A small image classifier, trained from scratch: moe expert_choice, 15000 steps.
Rows from expert 3 of block 3, named by matrix and row number. Rows with one number belong to one neuron. Each number is 500 + 50 x the weight over the matrix's rms, rounded and kept within 0 to 999. All counts start at 0. Numbers have three digits each.
# up: expert up (model.blocks.3.mlp.up, 16x96x192), inputs 128-191
# down: expert down (model.blocks.3.mlp.down, 16x192x96, transposed), outputs 128-191
up.1:483500538532540549559457475503474586535506486527533500454507575434508462453475470498534472577463436522533609647568577554434452528513494601568516493490494430435499449391478488449503508425445502
down.1:544524510521560510460469419534457380497482492448534489513473499583454496489482458475481564526488541534510400520462474462563496496520487497475422488479487532501454490508464496503561476509486506
up.2:553528437454574470500496512525552472482554552495456412521619465461532540551531537445426455379476429462434536435514567548509544498430497465584499506506402524480501550644483556489456458478529373
down.2:478432490539335505494443465476606497561532458420470550601551523561495502438488448429482394568520446476584458542427467490534455542453449543534456397515472572441511438524456530494409588550440512
up.3:507538573463564564500475537453439533530510474400434479552492578481430494457468510491598483435462501478615512514432583409474531381479433544560482503410548462600497502506586468457492493504537530
down.3:490491436492434425505555492401560534554517521514532467522474385448459504542512517545522472536461574501426463493450416534453512530636464510559505489498482497401509383498552451545571492459405527
up.4:349568399483569482463493506451627428480549530447417490525440422472506473555496496480581411507490464531514425503485509478494477475479541443505504600390466439570507561583478603533487509530497456
down.4:579503512478471556489469567393552507525480489559576426511566467474417531448449435556568512547524573488364535523474419621536531550430520570441527465563519511432530529488541483557586439531469435
up.5:476474534416513564519521410522537459507501471482502547531504548458573517583562478447481466523528590499470436392417491566508415445533534540432516492589578530538435478562468521515552609493532417
down.5:576494572494564513534479476516509517498582477497447421549517454516520523477522537434541471496578510538439520511480477402537541490460478574503451462565399532540465484411488518526577516430501474
up.6:485551513582610490558492451518468477536502455456491487520509568574500533482568482518468509517533453582405491551529439474479489502475421472511562563564501496523592522478486460538523511538475506
down.6:450546450506549404563486440578457474555610521542557547514462539459490550439488493473440495553471503476558498471474478591547534466560530564548445514462489520471500501455549527423462533514472496
up.7:541523603494509510545462491506490492486569480443523493488435476481446477544482472483547467515443556504625519426502512506482580480419518504521445511494561413602457483439508436475442503460574449
down.7:498504486527505428484486474520489577453496551476512460443419500501487513474568507469493552464477476490552435593439593468488473495535545418532491435475567481537378439456467445499554531450507548
up.8:494511459483489504486597428421491475430464479524526444536533499488529457483482452485550487482507556522528582591505487495521451468500483577506570533572546417540516430476528557516492486426505534
down.8:490559526498404438444495473543494507402469480516495551420447418559545504524562513479470541539495460530457527395500491494506498419539496543400496531491509391416536464525374511520463482515490547
up.9:538539520425402404529427540482402523439459429537468468517453471519477474521513472564643529549473500454501387445542441517474471491552504464554420601591487499527521615461476554509477516533515502
down.9:547454506496527534383550459508626429507436464482544535520507454450490421517517496562508487446499514565606427466477508420481601581604568624548592578527396485459537449498462434542562559538462524
up.10:420507443502503444454641436515519529477530485451490467496461482481395466481522449547626570525484531480530478505464520488445504470514410429587529439468542481549460493522469558491483488515650463
down.10:509530443520489439459538576540408452523520584531521508557528583475493569512581457548495499532510403538470432553532537518416570526548568483519434480515508420514506549541358490512525439596513548
up.11:503540633443413545571431539488423484491529400521566431479467436437562532509566499492452485517515507514533371424476368449532487405495562507324507579441548567426488487511522549459589634455366382
down.11:484561581526469547498515381517500647498586525501410573495541483573635452500469562549509544457431405518499427399555475428547541540553407565408502520511465537501368590448546527484639504397511466
up.12:526474484486456498516404485535572544463519480564472451480522537458487483531541500469550479502464469495445484489487474447446461551481496539496502569464514462542487492428479433484452515466519473
down.12:480514505485530483497490486500499523520426523465508493464500513535537468524577533540491528449539573500546500591521445527510576537457532450499454477538529442473528531527467494546470484541480521
up.13:528545563434469452522552515511532531560620519442396530514488505525412474562514616549487459423522535489400478544529553453503422589481465392443460607406487496496439506523472478543563536532482536
down.13:520486486525514537504505490485555579505518531536490502495533526533432562425377469580469485537658489493478470514478460524644500571544501478557538439491488619572557530533528522427475546553499444
up.14:489500493472522533433511367464494493493381625489441461457534537469497539483440567505516483509394392618502525478485524506514522442431492535523542442480544568500511439555414385583397475594527519
down.14:593510542544511478579437484503527517496506562448424513514484477546426480480419443521426553495538478505380506430537482514514582512512468501413427454444433438572476462517527456536577485490404530
up.15:455542471484492570520534504504531490504443535467567501533506485537501468433492517524481485550488532504520511519581521524480456417552526587589543513475472552551488579470454534479509474474452491
down.15:513464448427520462534500460528488513536562479471508460438544514562500544542468486473587510506527495510531511440483519511495522427547575401486534492452582452495552461488524429503471590527452530
up.16:467619438520558498449584419427508460561559454530541509502444489566415483520518501486467539523462415420534564452550457361485447508501466472494499463535558437590508532386560413568454537442529512
down.16:438515429535564408460497446578502564458488504513481475572421470545513465578506482517556452501484498519390481523526502505436478546549495431548485527570512536444510536571352334501485547499480504
up.17:481440545471461523561505615484530476530525528480461502493462461594499546496503451462513517565467577434533521524421586459509515548437463415546433515476533434561495573548531526456562499471517414
down.17:460500494541488526583459452420538494475513563505552487489452510589444431482561512483538498502607486477415557527548434538473497474547626430536448494526483532512468452472523487430402496503538467
up.18:444503412517432564420499460426539444545473464447505533471447475501502470469479597463465523539508541485460467466524477516515532524509515495532538544539523474510447494576537526463525482468517498
down.18:456492511423480529501548479526509550496496453482368501501518460458490465454503491466474457532470469527440483440499475523519455524449521558526534501546464567490467458481497575526521451473506587
up.19:434521381501607391432691489393460428477469413441543519381427542587408400431543463512611450451620488503566561498612590458383530518456481578461558435426502463470537492444455542615435487483532413
down.19:481561547527563391514560564604426481497486400583443552552493497406314508514594446464585553476548386530529489540642413582489620500513496407482511542520540583471581411578476409599577546565502574
up.20:563488512530504484558472474463548538490446529510496482514482456394539496483469492433521558499531510479452364507547471519509503510565488505554448438484474498522485482453510519492541490586538457
down.20:502523480501498584522537428453483448451486520518479567437506526518479469569416515448551545520525513549540505493620539515453440500493469465514502515566527461412594520455535411489462499491434495
up.21:424445517439561476524422585559582509557599536503489533562403616488438574476450393421440545492547532546419543468557514522455455484528493531555441571565462391535493583536550602481403612393560433
down.21:570437522421528498473514539528496457464446526473461465501491607493462588433529517525517563520490536537461543575399513442530512540494570425597555560549548560537520398504566530526470542604609583
up.22:496526511374571495490399633460499428505560510553420520433508562540534512557576547533521491588530510501573510446465432535480474510473457570513437540461411376468615434581429490533523492476561505
down.22:507485513527556547525432410564552477467556460502446528512539555393418499452490514527541573495461488410443471499397322535614527449480402464519508551495472458358525515516587471567594493567490597
up.23:636471447514462448464475512580548517552568555543531462510516448509488483487487471540564457457540434409355538510536399510543565578516483433560431495512494529521471488501479522568449541504471475
down.23:559568499412497531540529450528615546486384499451478581474545412555495430463487522511501564506472567556491582579493518516561524546442525480489486539510515544519556501517542529550493494561456398
up.24:480525486524493419521441595521415539418368535419469489410452571500608475478496396527515449431460526513529458418575506552519442424576530446473418496467430572428523509408481503453529514508557466
down.24:473511532548562488462474542555494482515482517473574506460541495473547433486425463556465430559496519530482433499471506412464435369619447572526417505423406451466648447443606456474662459498502452
up.25:508445457512404427609587469511455580455458524457551483563416513426546479598490534460566480539448507483515524478487505477492454495489514461524479516478523533512437534533476557519581474494541459
down.25:536637496568536483467500504459585555510404542516523427525498549538550566408521547539509500417606467575559425524469478482493543499450408526507496440451457436577439420483502443371538570463497579
up.26:523477487498540486563536561417499549571480542549469486560487552557482615406435510588417605373410604441449467597414546487561519506474411434518483535486474529510526521467577551488561414462440461
down.26:526385508356472439496537665526571444505556473471551514475490458471441496423398475531440473493483424454415592526391491590436485493511514525448535487571476441474516610586602498553460527630524549
up.27:531420473418473545430468577458515439492526503511498558411437408493519523443443513524491526468468483506593525559541593516562486467533504480479504562526512533497506549513530541488506483550511499
down.27:457479473483421590460526440484420506547545436456458524446489458471449475509524510462512546527515456512453621464596524556509492522496525440464463495552493542522407537580487548493463546484534557
up.28:509408503420501453499526508488526556473416465451555349541566496467602443551498533539507345568498446525523433550610464477436456405493588569528435482436493531520393481401492524516611483449459424
down.28:429594535461529482531435510449443451499526522505516434468555539483501415536473510601539551440454472510549501571509443456553467504474444507522480391440474575499567515545579415531582473488416474
up.29:508463447538499438531428540443470526549433423428587471533508355477492615545507477486517437507478456434505428484533543461454510485501528470510458559455506543471528566505545487491477489488524428
down.29:437582467471386458486488580433492527511459487562553523518549502461427534539528490449474525406432562483528409575471606421540506476476491553478497522455453495518461523455497485477491553506471441
up.30:424512500455528556512465496489421516474457517513477455511472497547478552550505531458471503526488483495416527494479470505439584516498506473448500521466477415448490436518427480483570504483567463
down.30:498527501536544560554448535466464478581534470469484550485481493440469570443435457522467536532520467458527515466513486560582524433473463504504439546500526545517556543500509522490419526498507533
up.31:489458480447486472530484503524461466451528596513570523504528545450524518509507488471579421524486559470491370496460508469584484489568369492498562545550493479501521507508462538521595533645517501
down.31:532561559478536465482484485501547445457534414559466520561537486502565538504535449485492476507565405494463551502428486504445551496506516467490459564526458525510507538463514583469548558488548476
up.32:654512561522464481594553502467513560452539504585499391487467418455468524560449494497473469503499567412541473432471473480400489490454550487516463433546512545501487508414426574551547566480578473
down.32:409493510502606492454542464468561415529493524597434459411438485563460511483523594458426582471439533524587456535529498498546414529567494525502484557542546500484498470549426528508503603491482509
up.33:555442547476403578473453462403531549441449571447524560523501628409459658474395460520476508548460441505526484523531458555488482429609593569525426504508466501543502467514499467432404563553543374
down.33:452518466466593564351393333515535496498529487511522520481506444480496443514475538496610502435493531516566603603488560526431498578523587466444459544541466489547520528493513397579497421464533472
up.34:524487402543557396508529495521538482579493651516503567488550458554410461531532414536480482508535493519473472448480503479469417608552514491542490403515478486507550613492430472472516521551553446
down.34:379512493574522457497591490523510542459495531528474522435385531495416510493409457505442466552496475531518509494503479469528534535476467437486431550442515536512535510550493493477454524550554597
up.35:480507564476525592414470483531518509404427482452456459425443470547465562413542443549571497561457437469448557520509605532427487446558524605463492547466467542505517435386450518602472447492478518
down.35:483422484427548476516387466437411415498459469536495518483430488426541438519532484540496455553518462483379479460514401432442473450503541529465490532467481444592512478506576456540601447423504487
up.36:404518474479471453476607450498486603454479522438485520555545423469505429530504426444498514470501469458630545561517473449491454547579515536477544483467488434473450515552448462466550491553579509
down.36:413499499557472451489497581504523556483496486568480504456578515497450547516526422630493583440502492472475486446546537523466482474503402422541473534479519511530550599565457508484490408409510597
up.37:489494517552497501470444429524551458438445476436532518526464485542478444503516462485462511485476576473484488448532471518514415519559540511515475546543564549533522418509505500427541519492475453
down.37:511541491518468537505541440430436568505578538513535443480499503515551559562486495552478478521540503466509538443519532501478481512430565575497549502515455473490458560554494371561520490551540487
up.38:526396489566513559474486494469514485495500559512481548506481521519510537452384419471487484520555617444476502473562600538528421462515621532526522574422536541475460557494526480468466496525542497
down.38:471431452523526494424434454390523525498498513469465462377505485541493589508448515546553547448505427508456544556435485569428491497494531546457378517554548445521408427472563551433566486506533568
up.39:519463494526482506509536541477478477458526516481472499517485580467510552510506487534503476482525491519451463469522526562508484422571516584511399521526434413544500472471538562548488492472562469
down.39:476362495477514526449464484533563487544511424522518518448456531524521402539464476446517480576472588548526583559481548526510624463538488446469463515569493519526522429531570417519539528487504495
up.40:586496477501509452500498491438513492475492531518441474507445436562522536496511412478589558489552365525508511581428461474527489430426465555485563498483442477580459507511526542561562451469494458
down.40:480543476418544450455550505433551432488457519519518510469422483499501476541471537487504499526531520535469513557491472478457546500522512592526528540480524456440492407418480465451506442433535537
up.41:495519545499390459483477426461602479468546498491484479507498492464467532505514393492491530470415542442547490442496482472466547428494586489496608411475507507463491415591450576432436458541393467
down.41:513495466508471516486506445512481521432464608555475473439489480421554530548557473576472439483607493518483565486526528554523485559455498501394498506483482405550461477521466477533581545400436585
up.42:513390457488562474478427587419488497543527608501477479534534503444564523493483507491478476446458484522432455518533553421406522587443551459487501536483540580507537548444503493536577443480537489
down.42:531689470506474495496554587487560452532519533543510479643478561568453517544529518548544501537512399444463425517385411584529426349554430539572517486415459596625593499503576508422560459424581417
up.43:471515572545533511511499431405528524392398529382399529538526418502541485469528491456579525532502470523453576474518532488485498584504506534474515550506482525509473426432504552476536481505519550
down.43:477524460508419498432494581455433566520539509540516518467577453524503497471543415514467469539515502504500521452467527487458480426517513566419474506461425487459472495477417508492525475550534504
up.44:526501453394457545528563586480413478553522523521436509476499485517525560476415480552523473485435464457532573572513498583601480492506503586549442542562478439576540598584530565579567506473520534
down.44:462474483405603541577521491434619463520459495538477431480513535542494482556450524450505548467409485476532570568445524425512566496539457575462483507503459566516503514533527453477532444406453470
up.45:531524569473466446574513471533521461598489453559537511517518560479516501452431467546489530539483486414560509596474470554529563523555571481551468453492476473489483501509571442523496443539548537
down.45:515499484514491533517525467503549519488557527465415447391543597497504467508493541522489551531505459496531487452469589501495461485557510532487487481585538376372446366411468420523569472553526462
up.46:509475515468521502476494407540540542411490468523509518484465479476449443525501452457517567507491532433443434511509580515561546526533479527447467486459502447490527539533506429536504545517497511
down.46:452504441468523513460480504506587470468551482440566571552482504461516417501479537471552502450518483492476502469482506516485447578503532527516492440520502481454517494508507568501486480535555511
up.47:415507434441483431474481561433434538473475521563474463510452504565526547440533456558501508461566512485514525474513476494520526507496410602486540485530599549473423559600437401466437592532467471
down.47:421550540501508530571465451553641498463448579441448446606539520551540538423534432522540399451487514508534452476534513461558473406460498379432503529539505431445535524410567433569499433464503471
up.48:500515463541543492552479545497552516478414565460454558395480508549458494504491487524482513547486429517501535520547468570444510524521534572494552490446427504528497484503511584513507455428483472
down.48:465469480477524469570531511463476458443456515472553531460596529439504493550562503489508441510512518468489475496505515512508443450529571489471541516522558528460550464540462477503510545517487516
up.49:518414479525478466513564497519567486416507505532490493602416495462549493526456453516501541569503492484520502591551562567547569544461442473557517491394499415643507496537484505440465447472484496
down.49:460528428515528465512476491608508536525446406415479400477542534437492606553501514590466528460534469459493452491478419503559433498411597509448411428496544439565452461606535481414498510435429480
up.50:482375423524548456466485526510481606408543398490462466477506533516486573486498616464462511536495505511538438615519514491490463555505491383474538535519524542553545538472458510480649525456460517
down.50:496515533392493564538485406522509452482504464543492577480470406480504416485537483513480457490656607426475474491439471581546449488533480453492562502487532532504417481536524426414541576535574441
up.51:558495492424526451526457483507475522579501536525532560519468562521503440505488537552512511553432539460449460466527499584427421481436597518408479405504505507477488531449589516483503551476603490
down.51:580525514486527561570424470521485519547494503460513480508514522547471437596470545516524512446547480515517490565542532459460470416562491503532383467467532522467478423406459448507517473524436491
up.52:494572629508467502534503427520413503522419630424444434449480466537548529501449437508421482556508525472598466513478481522540462460625527433558454339487450459556523318562419568522505518478560445
down.52:561594450455526516590464568565471467438507538600400409400453482608394511466436492512485535517443554487424550450522575465491392520498540500517475414501477479603558475378389600512432570382469456
up.53:437530569426386490475589479415411526497524452452468401481564602468539437518511499510521489395450469530519490498430486566443466554601485470456453540556632436462501562522499518557447472454523533
down.53:509524500412634443491498538531501467594379443565562470396436577585418559416597418495480513491381497516534486474546623412486524546469476558529514520527513357471531457523606469449544506501507562
up.54:458530543554538413492491419433511467497509512522528612517490433495515466518411554470426470571462495476501579483487538418518428562400501532502442510538557463456491490538504459462519522412491463
down.54:484555602626471538523527538532451552479495510465489432479493470515471542480515493527498468502475530543504519566477485446544371436549393454589463503493531478546450553430421500472523500506436519
up.55:504437492437490517444598555498554523532513622549499525493558473558442450530478326438473476474501549390471484510459573462524489459444531474577528521502492522429559490538507473513459437474473490
down.55:559514503518500468476526468556529456488534491486470478591404480419518558459459502492611458558576449501598518508482420480360572479404575576593422480565466516500463471547525456516527481451546526
up.56:547396519638491510558468541549479534475622462591458475505446524571471463575386496562539488560519535392385546565379414489447569563502488408437459575462503466509483451485477486527398491534526522
down.56:460503505524523480559507445483513502629539567463490479474446508570583551446474535438538536538470571452507493635485405483536519538501591488497403601500538528534438552450496538468462460502515462
up.57:548421582640473423540510458523481541506503468409440541537405432506587577428498480491447442479440574511443532458536494524618492508453573486443421377538547453551534468499458527494550453548524518
down.57:417477427582492475522457547559532538561486386523493549419476572440531446531459540577502425422526611464525457522518491442431458517555515518426481479434463462496467390470422500517390551559502462
up.58:458497467468438418504533545456557567477510461537622481482439520542454410548479584416599522396554500512472569584424508498527501481540552470420569473544528527521520530598546487559501531511461527
down.58:538535536361605470486562439529545477511457458507586458532508513556474576601576514494558483439417475395475587518479490451536531587453523610477525512578587452415483549545491502538559522553559566
up.59:453512569548431524548493469499532458451482496601558484582540535425494635530472497453497536518531497523535409508491564485477525402528407411454441513447482579563489445479487486611585572425491573
down.59:507481549430528509457489543522457486499506451490594554537474426539598470506459616553466441544554461578437534433424542459406498503582678525533568563480530429569511525479334490521424579468593561
up.60:491528532558525500522532460469396532442508480405568453464469496420454607587550493348533460468431568525448525456442527469553521571606574429517470451464383497547504489509462497380433480415464460
down.60:582553450502497460472397445514458521489494423472545549462378496411576481470522515534469487573522542559546460551425526539479505514433572480532472515497491566584524499455420506430449559512564582
up.61:637348521521486462501519411508467518533514411568564499494446535501599389513558472485407562495455512493521420384496541488590594565459523455463455528450421476449507517446514601511405556526555488
down.61:533454432404477432468542526559472490526533427390546560536503446417529586463464599551512512508425513503521422495379495550504496524498405466475492507535500501415477566504559479525479552438329493
up.62:551483453540478476499459559580477501472503465460453515499534517475517630479467465486484498467585571443431562531524509563456544494523545387537550648454563456467407527600524489461573414442540532
down.62:389490504563520426486617445382499540525488517465522440491520492560565454478535510605459477562530565514401460535397519545482517407480494496517478622511496508505508434531557571492561412482636457
up.63:525460475440552394459465447484504467540570570494443559562464566476459538570473545482529529553532517442406531648536511639489473559458625445507584535572511547564474448475601556556541504477509454
down.63:597529369475557508468415453502496461531625571600506397401522524560540480524475480632496465538580559397565555522448516613466504493486501471503432405474540519547482409436537580521537490498456482
up.64:425513554457473534556574440481527527524476497475547546483477458530519469439493544446481482468503548547578561508554629429520509565477435547488529561478492561537528533466504477465525540451473519
down.64:430502479503466422502535491415472619488424503487513539538503502500445510543499442471449522423476486501482454553501536476504467454514595453425469516416549502409528441533569464567526511536477534
up.65:534430579548512479550450386512461554543551545510483414502481408578485469498510512433488565524482566420496496397521518478506467582497554405505428544519612560463486387540417553486441543443470526
down.65:561547461533470576550469529433447546507530447554493462460435521532471465514480483494529476463560634518543549563458457367505545505469562498533491544497559464489400533490513557501428544466539383
up.66:493506433521460586511569457379501437532497439514523545594572468494398425546417442531427389534409438620530497490437505448483537580460530551546517481468458457502485555463521540504486503436477422
down.66:622471478492487469480448512509495512567519463448454471497437572474516533445564492447502477517531464456503553542468544525457551561496559540480410562425529423481521477501519506459464465471451517
up.67:481483478432475506451488556480485505482500498511479474490476516564483506533535531536491533567575474528491593561481490535526480500515543519449516439500445499505529551588485495554455472567541533
down.67:543428561502522563540491511457470538535491528479508495517481467506467471517443507496442438486435491486472411496485487520575529566516453544463453469626535485477495485540511614489493466594561585
up.68:546425419563506456542538424485484564582475529505432509596443560599450537463600470435445525468545475517493484478475465480496577484496552494567438490497495513509454542438547573434530454498450438
down.68:437528531414461499519492581439509503432518578494508519528539332477531493445525490426587551452475629489461453504524540453449516502495517549486506440518512476504529452510535509528470462465495473
up.69:483438567517475562555473412584474464529459543570503400586436527528591508485550542462572430512459452497450516461541496438450364464463526530506541466492512491420501558418497420475411514441520545
down.69:554444519565503460492436541430462495371416564458511525516475528514538437549567563454455404559544545551508401477514417470558487393451550575589543483439464550589559515530515559582465504584398481
up.70:433474516391549462565434477540477505473516498448501588399491472367577580451540514511603504508522538536537473568413492477525455510510392506573523459546545433538546564490505461598455557458530474
down.70:509492512506565448482571481527376515454490460488492430526445549521590509561636518491522420529541453488585486488461325480507512518462542475466514473523492613560497466490466542403484524591436431
up.71:445499556515469440500415563518522547453588481537467478561471488527425416500499505517549489550485453454521635526577560579551496532552551575427545457465569369486559461512545500533491451491493502
down.71:471486487489519476508565517469528399571523484504593517536553559527463388556524516534456416550437549454502422524494459486502487508546470498409503478464599469436449512510494450459619478561537510
up.72:522495495541446551481492512503564493533451527540531424521411493561504468554498529465459514653501529419434335448478431552500585558500499517428459508499485507445406584381583433414446461497519474
down.72:487560644550464599530435554485554597627531476541423421524472453475610556494425474437493576494554541502601372452437545587560443489470539479516463425349387487562470554525536562529443562452570411
up.73:414447456520542506500614461526424593504554483551470466501532451455441524494521526467492507401561523434474532504544488558457491559515587488435519554506472419588530504456526555487523479516449515
down.73:468462479505488499481512539509470472517509530572477513560410561525482450470514464423505517540481400479445523470527507500497532494509487461514496585596519472571529561425517507480466472408546528
up.74:474475594448530511490573458496498523486588518522580484452468578552544507553603526487485491508466503470463448479504360464590472475496538505491503495468523458592448492555483480488540465473561509
down.74:533484472538582508467594500583523584541466433433552516476496430493468474533504522550515497507519461536491455418490490547501455609493464442587478417504446415496445521518481443521496537594432493
up.75:537421567453540490475436593527440500408492558508501469435467518533497492496486491526511502543516443491408443453458568460460466484464445551429516519484487387563547498528487439502589547492443503
down.75:475515476488497463497449506451524499540546490580488530539509475494527540483446494485443558526546460477470512459437425465493516458473530423543443442499531546553521523377553511461462538468495534
up.76:487511449529503545582451566484576469538549490520464599510427559502462521505545513445492497494517478464450474467520519456497469529545373474496495474497511421525518470480528508498429496531527530
down.76:495469517480510540486485497485533515528505540493522537496544505505525487551522560530504471478537542537496508465508488493498458517496454554482437549450508533440552498519519575461529480531497453
up.77:506474490465476522450457479434485537492496533437388436535498485525510566492508538458473513493497505413523533517434526522573582485539459609453454419514454531539486491495447523492520529565439591
down.77:531470521499571519510452503450501428422556542485452493401451409458556523474490418500434484521496506414445535520565468508441454568480468499496512554524488408505403512486472498450450530490602522
up.78:579597491479453511493444506496434525520508587516503472506421408524478469450493473540518508490517534568513554487490538546501447499503484523473538459474561416460497544486523526471526460464538522
down.78:548451479466500539506554511458554564494495509439398471545532461471526518450417445541512522486463427472407506570542459475495570471454477474490495469522508565490455503542504514503523530442502473
up.79:452532560567476510372511520431469545594519448492511416523442501463528464435526458447448486572542547401565487474478619543489493482599495385438400581510389540515464507478440550468513613522528576
down.79:436517530468518594619397509510572532450546510572513496436461521504476494454413537473404595393516516447520538482462533477498457491453537438590527552558617452457553550549491503453525535446495468
up.80:561383448563561493572529444634422490436605456489446494412519492450528423505445505523481485582452538497510457505502496515516548549529455469546456467537510514484542531567468422482627503496473539
down.80:518509463521569502505506529576451552516461471502441493589468527493462469499469535480509540464527606544455484587453519493554517481440470443549494619486554505604511447417546525455485579562558446
up.81:475555488561584517546505443472570527533530490574502520500498557490434506407526532517518447505458493518562472536444496399505478567396467509416476489469550466550427516525549445472524593506515518
down.81:435506555515390489496449486502525504446479460528555417540525469466452503565476430454542491526524470511436616488481409508526482448549522395539496550506511498513532478431453394447503537561495525
up.82:526600496491473513414506535505540471590569418448532463605530508445532459558562494474507492494447522462459460432480567336528439476492580435437487568556430627437440554603518604492495534549388530
down.82:619551457464460459519445603425552443554599475447545469527558617530499470465411445518511587442521528509533514486505473489484470478469449492599531583442380495573386551566486512465520557376555446
up.83:420536489448573518418522520493526474510534510440515548531503517488492490561527592606447577531493631473487468591496470510560500506435518472460466501543473555447510521506439459509562472531483534
down.83:503539450516504495582523592427540481426511546590509470506487579517502509488492464518477515448466467486501480480443453473542585317500426453595523535518518444521588486501484531529503432494514546
up.84:489527450514542506520454560490579515516434461522567497522524499513455437454471561503573504528529452536447506507486518488487490539480555436480455454455533501540538480459471521509472502584539530
down.84:482502539425503459478512498534501553524430482477520556534542546535440487444500546516441464542441562481389516586449526510597464530477497509457490533541558611465486498492425458560440517568511488
up.85:618475478596390483495617437528469541472430395425489494487416500612556507545417659456488484559432491424549567484563532479571548525509507553567487420541540509563466423465528582477510430487550522
down.85:498478551466483527384555572494526492522439491511566647569532473500505511343420508555530617476440568498470420548648516494526489573490465528465564419559459505511550435489417407510604515454395452
up.86:439446421419544435435561543518485522485534524435500534467468419427532421576518540450490535477448556501397513473458564482444513548522484439470429434463523518596476524491521441542564622486534515
down.86:469453533613548539526505515434503502507513428561536502618461575484586440544410553477452495548506435553583522452495412500526563490525482500554548529506483473505572436482531574481548482454635530
up.87:493452552431518483565467555597582457444530546455535449496523444452482477556569532503457579507458513352528441564417507464524292520552473468384456510467412519555387470521419446389480594531432441
down.87:427523546569524551538438541422599475551521586511466463465480540555566635408470486499492420493569506436426599442498495470439550428499501524484545439552475505506452584472557546455465503454560516
up.88:428500517462525509487578500499528475559514480475537581473402517452520535500451516496550488514535433522493423539425380548524461541535540445411432515536572457517491519479582473498479477478549509
down.88:467407468463569413522552539531473592526524481588508512456518535563408421402529550443538492498501530543408509562460553544572498452510475445494453469537528481466522543489550527512547518541528487
up.89:447518472436472487510462451544415485502508614473531569450494541525497481490538497478542510512520500505556533460469521563445463476518467476460575498543521490492535505531374552519512541492390432
down.89:528487451552534417572556502462539460518572510581429467480415582431511570502527468518410451469562436493543441467552463494474501478492434486525589529518494435453429523540618472468362472445493489
up.90:576542502536598550468604502469583468604400456552461433433587479445520551560493491439556555412541499396492547429426434447507400421366483590484436421456518437500584512532514350488511430489602526
down.90:474553537633480461515439525502576481498469546636448451562479510509482473453443513477450555508488447484508513506512508474534552434469518527541477427478424450526486448363459541477429451505514565
up.91:510518571467505479512396530447541500546526534531493461521542558368544505551537547564586452499478517485454531461502463507524559487490535544454515460574565493487454477393473544565644562500567453
down.91:613519528464506534399496428510577480519426463503362559542495499523470473529474480449509510439557545523446429524535429485529389431514461553504510505427537570536503492511447459477518543581496512
up.92:531377517457500494558442448444666479453484591498437453520518442556524607488463434461494613363592576493451447594458529469484527507527421452574477445462532563552454496561497481469501527481536596
down.92:462511489463386495505476512407631401483467585417521468404510510528518596467479519511488466480606493501509588389541505503552454510415564543412560588559459448519497385409483456523430552580675507
up.93:414510566628452385545476523477507439491504531521555595531571558424481472586522541509416487472464516497450541473504462484614574536497471566471454479470446446479393543495551459505557464470471525
down.93:491520509528544541568604575486448560436438407508611500519513611404588445497432639588452537521417547546473446411444572548496479503469455590526493436382549465555567468532487489450489455501496468
up.94:526516434572505479476515430498474578580495506457500535493561499479526410533447491467462383463517590464451587518501563480455520442508406433467516483496522510468485394445448381500513479543486470
down.94:465520544550596523472582574450507447502426546442484488490470523402461512421451571619409505507537502544509463508444494520517483551557426504426477595465464469474579470509513479601506509542526481
up.95:548429568484439568520446416541551405459536474535475584565441507475603544528466459425446490498474441470579537512589488431591518428528591523512541569480478550529490415419480551475507515425536475
down.95:488432516510471585447489579457514558619487596480509542489487522503542605534528548589440511491540476474462537500473532489565525532564485505376413460459544563501419485521450483589455505503415433